Rows from block 2 of a small masked image model, named by matrix and row number. Rows with one number belong to one neuron. Each number is 500 + 50 x the weight over its row's rms, rounded and kept within 0 to 999. All counts start at 0. Numbers have three digits each.
After each neuron's rows are labels from the 100 images, of 14976, where the neuron reaches its highest value: "responds to" is what is common among them; "colour at peak" is the nearest of a few named colours to the mean colour under the peak. Only what is clearly more common there than usual is listed. The data: made-up ball-and-stick molecule models. In brackets: how many of the 100.
# fc1: MLP up (model.blocks.2.mlp.fc1.weight, 768x192), inputs 0-95
# fc2: MLP down (model.blocks.2.mlp.fc2.weight, 192x768, transposed), outputs 0-95

fc1.626:505457509456468450493444529430433563548494428413540461512542471483504532528492468550539520565555448560559428559523481535528487569496521481557531512478472444394463519514528503496473457434443526505592522436533447440523541464416516545536478531475508464473589513451453481449480534525577567550
fc2.626:512511502559476376492513400576576434503497576565603531549514440612533497477548494506535515577509563387484500546522550508542473453507469504456414456557440511487582457526551478494566557537450478497501642603504512569445507515452495474517583518443426472535452432507536517641502454473495515540
responds to: space-filling (98)
colour at peak: brown (73)

fc1.184:596568486513482516443476497524534542487501489626485499509493481487550517521399503522530520479621476472481458502475471616532428553444493527586524473503528529524503569500494584570510490477486511539541518497498496564574483509536638397510445457416479482481584539563493547434461571544549452441
fc2.184:480426454474463498628542534453490515479505479565498464504468519488434507410558410479460491485391523507502509488476436538547550507515517457388488564539458443486510520400496380435536432524474445429514524506515518543506466469452452535512470466621503473576428447521497417524546513417391537532
responds to: balls: twelve (27)
colour at peak: pink (40)

fc1.637:567565523509527467518569451460455537506444524493546469567529529525663489474410504470522614520471528541570503569516546419449505517420523519502494487417498488486501461539518463598444500488529601485531425492448550500487489558451543473464485479517429524468459374508500493516484462516521470446
fc2.637:521531539493485501476491464516469417506515486585523499546485440505421505570554479519458511395534508557482544503491506535522473432569531538520494458564498501646456491510527375498580539533424523473536503556561541467380510482535503499507538493598494473472551515488490546545505557506552413505
responds to: dark backdrop (100); space-filling (82)
colour at peak: black (63); brown (36)

fc1.741:494476492525531560553462471506435572552499518434450480373509451445520565540484514523536591501581529631559495487453538539563497543536486458590606502545577569493584536519494506508527531398495514546571454545501529461560545509479576541550465563527496552521416399543528578499483452460480552531
fc2.741:482487448356533492535501561565532473548435450582479455443490546550502477562476455482512592614472456506501549459433484463421566546514420587391497497428540546500453460522467475504478456511529445557516576485443544451501470455570532556471499507582598598505518508497478514542472569477542439450
responds to: purple ball (64)
colour at peak: brown (31)

fc1.155:509485555504543546426477502488476567432535514483672511479466469524470545481498508559511518447454564442534462482471574545469508405529519468517503536583537575503498482524510466524479462521466466526563520488518504443484536596436471533555577509481494504424588459493538518532443541573514532483
fc2.155:533537486563494396509536502490529493497507517499459344501487448533552440496409498471560540478484553525481472521441505496492520537590457484535480447504508456540558468511694536495614523582537460468482501537561475466473530471447461460498533566482553526576498490567539560666479449517460468463
responds to: blue ball (100)
colour at peak: pink (37)

fc1.38:487408484399464544477481515609468463463499511510496511501509497488501493443474508515424580482523499578466474521498487495567511510465466487451439497520477498492483480390572538475506496501467522477508427717471458486524465438489524523500514506467503531483515479487503470357472484499489512506
fc2.38:522542457629484450463496476690457504510505493528479421459504541491479474500571503530468513493493459470458470523572408568494500451443497509485448510560437534544559519540719564486481457501507453501485512487491474535528431524548478457498505589507507429495499513422520537430502535498479520472
responds to: small balls on sticks (99); balls: twelve (30); balls: eleven (26)
colour at peak: pink (51)

fc1.217:574523502531540477523488512498486503539545483475443462501481545472477522495484458524516588513526486454480477512505487562520452603506539542544515481515500492631490531517524517465484512522503471485488550472497475435470488491493506489587491479556530463440472548457479532539648513542517496498
fc2.217:386471472541467457468480542486478521450502470462473423491483559490537455451492480483489540409490510511514504490516459500457489398489513468471503468619393599710455553440447570511496524506490456535459493487470469570501517458495519459481475519542501526461569541464516478447556492565515545519
responds to: red ball (99); dark backdrop (76)
colour at peak: brown (77)

fc1.395:466453420511512457516511526524460552452533465421532558493453507456537454567546518483455588465541460523589454521486457484577449564504492509510515510480554493447600569519543523480495528427530510562590599507487545490469470513541496509500504540444442514540461451518497530477509486481464577460
fc2.395:648478562529442504629463370460551455478500480558508479513497526427547454539504474523503432474478469475483514554436557491513463476462502458496417491520490539371386564458477444541487481490496495481470448513526535498577546450510455512612491462479521507411537467497491525481425628463527459460
responds to: dark backdrop (90)
colour at peak: black (88)

fc1.200:516463626567458546597477452490498517521495465592503456539413581633500559455436414560553402488501516516355523585524482519543518472514564531518467502498493503497423581462580541549474482449463504463529461523501408464582452463485550432549452532528578491519510514406491547468371536530540401522
fc2.200:459546456422479472427522547476550491505543491430570567458435435494508532579447484480550532530432531519458492477441463459571432444481480490487458511539491483514491509415578452456559537487489425496511542481573463543426527659464484545497505628491521577422538473507507461392655494445571566543
responds to: yellow ball (86)
colour at peak: brown (47)

fc1.213:579513447440495588596532540567547565465495512470503477505521503478430592457547523456491522506528614468481457543507457422445527644475519546484544410451526475500484581539579478549469521503486495473455512450499482520467541487559586492503431505470457489515463467514429465569533485549442394548
fc2.213:448512518658547489412500486466503439566460501506532537504494493448445477450565501463563497520579601502508524608601389504517463434458490470495488486484466609473407446402601420438504536571540407546501513561605509518540457422496463552480511547461496540432424515512483525502482517513505536459
responds to: space-filling (80)
colour at peak: grey (64)

fc1.37:507499423461546486458476549506432439459591448525505488541548555510514478413458528557506563503562486481543501504509482502549526581481520479483507511476471497508451522496493459449466460478494508507443503509524465544466515568559527646480530483516539447446619440423555467471575515451562541523
fc2.37:531514522547490560525544468508542457535539491464467446435452559422478503564472478476453479633506434586450496562463498480484423474485532511466501492414506514489615560587500600531535518552530428471588475471400470511582416452489489472510427511543553550527482507568487495564514457505442490475
responds to: yellow ball (70)
colour at peak: pink (43); grey (35)

fc1.597:577506512497579507550486422506571494503534513574526582516519512520480496459514479513449499542483466523507510509533478521527516443451522533484515527554467545472520480543490604532369478555517509524569438514374405569648634445411571473491546466496511535448547567540435429473499577512508453444
fc2.597:486404433514480619529490528464431519534540501481431495514475580474608552482468481466497447490546533437436463500486483463502503563534523499485513505503500397483614561473442578510415421497527511342489494441499524412568526492496481561428514413482525431487501495486527469423570480440504534530
responds to: green ball (75)
colour at peak: pink (37)

fc1.432:456520654508508548501505500480510558514507512526518524511478512496450467541387538493536634451499511394452372357412490497547499465444476512511457508520494548501484524460527486535419494386443565485576526507470540496479308578491495470510505473494501456490494536550410650464520471538509558668
fc2.432:592513517480536430524469521484525334533499531510538480505556396556451527532484512559489331434480485549512496521458536480511466435576529485472511471477484519464459578498466482455527552500521521636490543497501483552491583433492551511504485407603488575476489545484494469502482495475525525443
responds to: red ball (100)
colour at peak: brown (46)

fc1.379:433527506514623430511500524534557561490511507564472444488510533550538472386486576435509490525549474528455609493496519467523535592481546543492530538533466456397484652529534503554511483480524527504538538520475618535486397515550477685343445546483593497423536535465546483510369511436485494485
fc2.379:548576403492540468527509486455513521522493548456541576517528540572461516397462522464510502562517513541295579529521462454614521534416487460485378496528428542460480540502643492521583489574450480504517474563459533499490422472517519507504434502509447526525515430596522537595500500483572498478
responds to: red ball (99)
colour at peak: brown (43)

fc1.478:449504510686456435478484424471509512455436574478461448469496531548478524551418505483651453395460476447469429551534470603446472507474527527516416496524476497461476547522521495468406515607500432518443575511532497550600469452551444443502535509492521485515491587491582453457506549470595425448
fc2.478:514506518465451540508526488525482429477554506501563532516487445491488487426562483491379553546515498450503542459531510444541486567577384496496546488518501463502540408425511567542546443405494482489507509532496502418448597491510532437515447617493419523415435500565501460430512468422480626544
responds to: balls and sticks (64); balls: twelve (30)
colour at peak: grey (46)

fc1.503:470479429446490579522526506500485480539495491408549515480523436599456480487488472524566570470492538524445491486512566551585476472533415428490593508552463494381518495442545448618521447495524499511424539459505481547547467497583493454500516524491485500522432302529548449500570500512450514598
fc2.503:466458613517466496488500520479477486460432509558415476460462581399527529523539565495468455546553458469503517513470496449480529534478493565463473528385469505614497521609489547468469530499426544491550514531464513499432457388492561506492443444542516491463614666491431534561437491472516479447
responds to: purple ball (57)
colour at peak: grey (44)

fc1.467:457476495576530533418540568550504504494515433487445415471563506411508466500516526462624402453449479498442532539509460487497461520498530541533506441481518588484485484514575526513536518467614494493391495456498518587429531507490373477475381496471507569503634465529517571606559482490544442529
fc2.467:546533454577503513571498507485474557482534522497506549554458460424402489536469419547426502460417484442497472497592499505524531526478564461477558581464516457547480535492523537550484608387499431558459513495398495503603501525472507506511593484501554552508435519502447410499471442497459468568
responds to: balls and sticks (62)
colour at peak: green (32); grey (31)

fc1.608:494582520510507496456482456550514527455586462458487456444474516563523521407470484568424553538546459505503557564479443484502496521464562603521447453469515421451487571531511589503522476553445454479558514508442466651542564479497436625467481493544551492460520523522501442523478486482495516365
fc2.608:372567454430494520542477552410519503560577484515476531511466555463475600522461535453585539539475526487421447488483561442507521616376446417499490538511498463492505494440510481470395513473496520545477517457408461501449488563463483493510464579492611477581496443457470447488520477524539501517
responds to: blue ball (100); space-filling (93)
colour at peak: blue (88)

fc1.495:479487528479508525427516529533574543538433531551538525448513455472473533459547589361444581539498478495504530516464475483480554490503452503475561433492532522443505607497508448490426426525447480538510585497525554514554463521536493505355420530450565477468538502589571519455417584466482523497
fc2.495:528506483497421528382491484485458418476475424521478483487564449507543450580530525470533477437460519548526535507514546517425491463728475440462526528477543519550514453506600493468533528504516432494523484512558430476485462435586534452567520430453399509572474535520472495521553559566502488311
responds to: blue ball (100); dark backdrop (85)
colour at peak: brown (42)

fc1.473:492490523501644616525477538525486560499458490452415449475496514394478530513491446509484576521550533522418577530517510495521539465412506475533616555442469450485535364516515559481507486559515527482566471496448490490549554542487419470420460602462539489446424482462529422501491471555545490465
fc2.473:549500459473556520500488532485442481600383532485573556441525442452496608553474398550534649611468500442543504480527455507446585501532444471507475489523490430354470422378540495522446531531488516583574538496453472416539503601442473446547596553429466530436513534491497460459485468543447507499
responds to: red ball (100)
colour at peak: brown (36)

fc1.336:570465523493408487472486508480388520618487521461273494464527507400489457527516465502514601588474534484451500523573496482563498532434470523531533398535525562462511621533537479493507536430581455527534497483461531472554494534445524469485554518442420511477523474544477453503439453531453490471
fc2.336:470461460372535477519513500473370476534371464478459532490502472567368514502500418530504528568561530517530444535525440465487510571495551484514475506496504471400358619441548537561542499562497462540555536515417475442506479509506516494474466444528423473468526550550475445465556473416482506429
responds to: purple ball (82)
colour at peak: grey (26)

fc1.253:567454553474540545382561553509503337602419450533470456503555595529583564533474458573461545451469476471522514556464414458486577529425488477526543404476458419493527517475516553543481451593498632408485608471456533540397545517479454476545546447482483498506501525470494497503501453516483471526
fc2.253:450606488527456508515512479569489461491509547533543481564481497563468484590618527533407554439518559568548543506524558561508489485549392536498473476541566512433551575517479443559522584470427506577549493568539492473524527471555523515503563443573468549517488538559499562558501558538550374533
responds to: dark backdrop (100)
colour at peak: black (75)

fc1.684:590493496510483505523531520508541501498506516519461441478475527694478519538464469563465584479489483444542466470551534465495509483517530427572509502472473541497511504524487524576436442473506486495484596524512485513499408294503503504510423503561513508507452484459502618493527438543478492519
fc2.684:459447478477443622527476451507419616506549488484534520410506640382519399458456527431560531487497475487479435472447474470499552587470456522510504479455516440457542562491550478508466510569481540421480479520478534436596509627528509588475512395475460476472487458488507498555458494361572550432
responds to: purple ball (98)
colour at peak: pink (44)

fc1.682:585489463502468558417505435589549559551436487539492451567512561499512563542472489495507471513442533553484481478422501556545499474498421470524516542454532542458491437421571547454511501553519515469488540522406486439541479467502582447435546455425505513580527470506412541507563518475596491489
fc2.682:459554582510511407534530531459547438362485509533486508481583481479447490419561471515464474455512523454458558508523514527487469516517528530498493502489479404553558413646382504522523508498490440448491491488559457497422531547509505425527506457583429437474486569603565470524373524467407470558
responds to: small balls on sticks (77)
colour at peak: pink (46)

fc1.364:493502488473523437428433482487526398432496527579562442499520474525475546470547484526523523538548466424492550485582509536456461504486540569403497460509466476503553557580498443613443555529508462560489501509505498512474453542588471543504502431435478506543506559475459484394473550463534395458
fc2.364:475505480593471586593512485533504528514445459484386518494556504458510427568498541458485487437501482609475511462488424517527521393447413481531523551503444487445337454376503524497451428463535527437542441501505493548447536408471522416530489515575454521501516568503529480602550525525486569468
responds to: dark backdrop (84)
colour at peak: brown (32)

fc1.551:434538479453492479393506517480500369513515466530427379469408468462490519581525497477458454506559389482509456500489455469442539549418509495461464574459480509442498474506481606431497533458581505515440506535527529550421442546448590488483466419488525476492578443479446597499399520538460450437
fc2.551:474544486520493474522466481481436536470510533506493443542601440509472444547511544516476532480555466550510533426491581492453540399485472495428445501489518506531397495456493558535529472414497562513479463565469535629559467400482610497519534654466570493501472515546537470485479529517524463518
responds to: space-filling (81); yellow ball (71)
colour at peak: grey (31)

fc1.500:437465528525443511463472500503580424411568460544713499538530525552487500506413504482510374454471441477515484461516554491508508488516470479460520557479533451476482458505503520510484438501423472446524601489415507489453501489576437473469453483515553499526501485496433481511538514596524481469
fc2.500:451516525428469494515498452463409508426436520519502532488509457476390430522496447492556601528559514491515494479553509478504530548500503486527465474502466434428301616505495501503511482506526492508571487513466559426435434576434483428573444419515350519476521540569478515423562521432464479491
responds to: yellow ball (98)
colour at peak: brown (31); grey (27)

fc1.686:464551564489473472473524500475545455559521535508495446517560529539588474556458435574444535528559521518502421472488502497468448489510522491534508504443430536556522530676598492598422510575464479427471515522623510479495529511427598549414439435527460526517478487469388466569481496492537557476
fc2.686:448451482497502531519470583392419557475499494507484492466475455477395534516534544455559505446461457495570503514519500586553534474541469571473487444461460515485439439419318494476480532461546545605544499435420514499403397534554511436520560557442465589442514478462602513390569529511478465469
responds to: balls: three (27)
colour at peak: white (84)

fc1.243:529439566498432487442545486495611452524518538439585552567560601458594502496426539378457457476467392457463493467493492528463510543473476535530464545413516522466459530507512458490473556449483473535444564514475484537472432524515457483436486543427481456561517538499525442447428508561506439535
fc2.243:614501473544437480407490484487440435520623507478499505510435467471598361518502466549476466420467590461565491535544496549501498470487518485508528527526531443394480538523518543513468530518467496534505574527531443546482513520502502422527461523495481508420498502521529411498459629379417539422
responds to: green ball (99); space-filling (80)
colour at peak: green (49)

fc1.84:505587549496424506502505367504501487537536489589383526511457530492566517410382492522529544542432501577480446514438466505546481480577499489472568473665463398473507478439517552404479530575492461437543488531533511522491465577428519523500593479512524486608437544426468501484577502557484448454
fc2.84:511397521494511469465513584538522454542502483462454422495512571480426436481518529467431446478541505530496497583597427511488531526459522494480508522374518500431492383513486453545482512530529520528474507488492513492542562487549521491471410616559454504471468524550516516539545586395612596548
responds to: balls and sticks (61)
colour at peak: grey (67)

fc1.119:555459489557539523494478460528559430411546449495512513451425443422468540457471473521544455515560487556491473564547554479567480476505591483488543531512477515463519467460616464441555435479558530552496560565471471429511502477449531479480470417552419410504451547434562529609501464539428522518
fc2.119:508501549429495495451516441465504510478480583561494526482442511532484534352610467459546550554593414481500478598559506386420477462407464496499452508584489502420495529401568412563500469544495471506549587538421505489550547496538531598462536571500432474469410501512485521422493462467443475456
responds to: dark backdrop (83); small balls on sticks (80)
colour at peak: brown (52)

fc1.613:464531493585520559465532610616525518468509466536497527502524479423512509521424467561543444521463470519428531441471464512530526523622493464494484484414536512565477508584491535501494386604562500451461494467495579523444517561514435448480510535488506612503610506511408498592563456506573485519
fc2.613:498482557488504513499475527476489570498522377536452436535406468496530495509577462495509498542418472458542475496474551533410515539537526531486543529481496452582475517457389473468525498423431412523488431474497455474469531511559496511484458605387587512470529539406475527521529501460506406566
responds to: balls and sticks (61)
colour at peak: grey (59)

fc1.712:576549442371599438449526452522432569566517598482473597523538462541470490482570482567507512439483523431455518490475431456423434493467439413483517469469463516508474467465451560539440444524494496517500586522494494528475547519457495575460576508585503555525477552507524485466456483498413574551
fc2.712:522495551661498525529527563503561510454489481524432465465442482472504462496504571459501489423571480529558509598605537449553521480508537560508540449477483463563506499549582470521517504486542497557497412526518558512457486537492466477544492540436464407504400487496482491552565502586529511491
responds to: space-filling (93)
colour at peak: pink (58); grey (38)

fc1.248:517538433441432519472527532477518474497606544539608482543508430503467438570440459512473519499466515511500457483444549395491478449518517466559515469485493483595477494494432461572439431522481469499497535512506459458480436463567553529435468449549438420519551417448453553524512449516517518548
fc2.248:414491564574574532501488476552396519528408550485387512445600546570547541447520539475461503498495471508507473474456508515448568550463476497464518484522565533375641503503610511451536505504517533465435503502450540492466513434462496507481481601511543673392439552529525492463488531506403497457
responds to: purple ball (59)
colour at peak: pink (46); grey (27)

fc1.300:535498555573495474455510493519530524521512517613472503556511457542511510503485495442490525488498458553515369516501433555545486496470510461480488508565496552545466465455563517660528423574495518529511494509515499512570493675377564498440505520506462495444577406436386459509575509510474465528
fc2.300:477516478360552513525510467449438535546455500504453469514526600493442566425476497530659453449510487449507564501542532506518460431471512528515528541405490494425535480515422508411417496474499514431471494497452540542501543400564448530461493406435563484586439466546549527468452544540456507472
responds to: balls: twelve (27)
colour at peak: grey (43); pink (41)

fc1.331:448470379497511453539486527494544530588538477504482524466457500375474577474383494458408522511514454492549478519474526478518511432517499535551440418449420370506454541578557438544538440579507546489472465490469413505443513516525433474454432555508473500489371479501619542577442481499412428529
fc2.331:514525529474454607479491506492470367424546452462557532506495517648533464485582543532614411511461520487479600483538529514512519608441496446421610559539597635475583511431416562515487564427507452493521431529496538453513462543478538556498542442528511594526561509525436537404459469573590537442
responds to: space-filling (73)
colour at peak: pink (61); grey (26)

fc1.415:492505464501584543612453510499480535498499542380524489507500455300523502482367502531458480499489587448434446539458553448512522505436485497434434488484516516541512498520530390480538495508492559477578593447437509494465427501555545497470566507447491486500487421520512515533485469487428511603
fc2.415:352503530433449396466533514532486414414563499580456532483511519582485539494559497510549467526500479526536539453504507529516444483534473560538540524509490451512489453501418536469467485492460454552452461578511449426498547520478495521511454449605523527524515506514504545511509530504580503429
responds to: orange ball (77)
colour at peak: grey (34)

fc1.95:456401471590474493538508554549497547428561454525531465544523439495517461504522519464520514452507523575435460413628531508383496504391533559540450505427537528467488529488573482445458501417558374521459547488613431570511502520460447506443452467424553492487518513536520458567548541528485498517
fc2.95:550615600402517547490535431526514487551470441533493485438489539469446507527466441509540469473486469421529539547439403546547540498548532457498541602551444505544519450593382516549561434575471557534506453603465524510449489536516549406571515555575466490546499529477420578502548492453556471478
responds to: green ball (75); small balls on sticks (61)
colour at peak: grey (34)

fc1.130:507572502538499481552530530525425483431527584472437460561462542456482485411560517525533587504463539463462516525459491402535499472513568528493505575554520417518587457519548577497394445487467513449511411488509556493493469538478497525406530475540516494594498559499463439460566547463420473428
fc2.130:480590483429462526465604489497593423508522468504473446476580453510449540586458482532486497492398460487497441494575497577464491648489488480499502518494485558508495386417468438574518510502564470534529545481493443543511519451417565606529465585580487479449424513482516465543557481465510537550
responds to: dark backdrop (94)
colour at peak: black (75)

fc1.135:475530447547550543515504505532409437565515536572489449473519447510441403405472506453531463549570483527498572522545577522557489605483497522467544557368506482399479595524525573500539499464518473466498494484388509399406387563444493596446503573487533495397501597479476436527467555512503482464
fc2.135:477514505411537552462438502503538575544512586482548509520466486594580519512537513525507556468575438452403460378463533532392516528557423459440597524520512513503600533387545502512387490550557504513521564518415459538525378443429450469504460549467485501550447353425553520480501461587565499522
responds to: red ball (100)
colour at peak: grey (26)

fc1.197:529485492494432573497575520513412547477470510431450398504517439477490444457525453520502523490495464501477582512541516506481511432514475542555565448542572575469537528513527486543484521490508452490501537489406465418528297555499444490499547522487405493445658499469521442505511546591442493469
fc2.197:488525516347498483559510473509500553490503552434505498458448551453424552475428516478524482497531547500511405525510474458521477588482512483468444509481513459529548512577421481521454493485488473460513593544455491424464425537544499488519380447555491499524513496604484490423505472498486460603
responds to: purple ball (100)
colour at peak: grey (36)

fc1.620:492441500508574551587537536527664558469521500466475442481493552547502510495466456535513595476526485504485580499553514470532515472507513487495505571452547446489550350471510578458506458496429523404553552548486443538569583443515502483365484569422485502469460475465542413415516514585557506492
fc2.620:552462446543517504465509552536572543435582489458516467432520560473451571471471446454520649437447520513465539485466503522544505552473550508507498486607480400609580376381555488477475494511511475432500455489475478469523466590462517418499509529457444602460528499493500490481536477646501493449
responds to: balls: eleven (26)
colour at peak: brown (32)

fc1.359:513577514477512517539551538471522488476545487486491438419446476487467489514464508481474552492480572436458440386421490448405514495573522569497453457573488479544548532532517454445528504463460470508486568440535546460514441483573474477548423526572448449399482424456551505406522465495470562486
fc2.359:379436456547480463516502471513433410515359541494532549569554517524449520509576557497534511486536491541499541623611522535567443555382421468542469443366514544471486399473493577520480457517519467403527525568448398510510549535482508596456574433440542546553453563528492541612464526530493495440
responds to: purple ball (96); space-filling (80)
colour at peak: grey (36); brown (35)

fc1.567:552437417478563527551448514523413418543436530422502549571462493530515496489477486604488437488541486487440577489471548517526530553517523503502428570436544408448509440495544507552562544481471504445496479477461511463491513501477434496496437536469634509499516500420555466532518458526514455448
fc2.567:452523482516458489506517479563502558452590442584551530456499549556485541446479488490466531555484596522420480522424522459506532521390485453557461399492506530510482508452533524522464462511526511533499676587496467469573398480419508397549520607489523575536515357436493482500468555529570510485
responds to: orange ball (76); space-filling (76)
colour at peak: brown (61)

fc1.22:459544492493483557491509598497461465485495477495487507459523549535512459523530499430408497564514436478541526435506533521409466503449651484482500684531554567471497552545463501545466452478490492483516445515487371446471436519505517485432518365465582534415417527531555453536551543504478485478
fc2.22:589477480566529486509537479390496566528492631510576524527617450516440579512500490449518527466496489499402468521533489459424531413553415519511448511435531512539566474453551499593506496504451526500486475513410538448453479490591588509468472474503427466439512465438490429571455521497610476562
responds to: dark backdrop (98)
colour at peak: black (88)

fc1.638:497476539465544574531527505469558453524619476492535533559551447566554490550460478491427609476422483446521570529501472493491615437547476439466479480528526535464481406479534459533448517404467551467480584507484534453480467476542499318542462516524481469589578585507509459509532484511514534502
fc2.638:492527504511561472463506517596509510516467546526455458427531465487431454466529536534662469525601548583439485483502559534495425513468592577543513531548387534439568630563452537555550479607519450501474441530484508476552492452513485571420514464511496537454420446478550561488472518536421487517
responds to: red ball (99)
colour at peak: pink (40)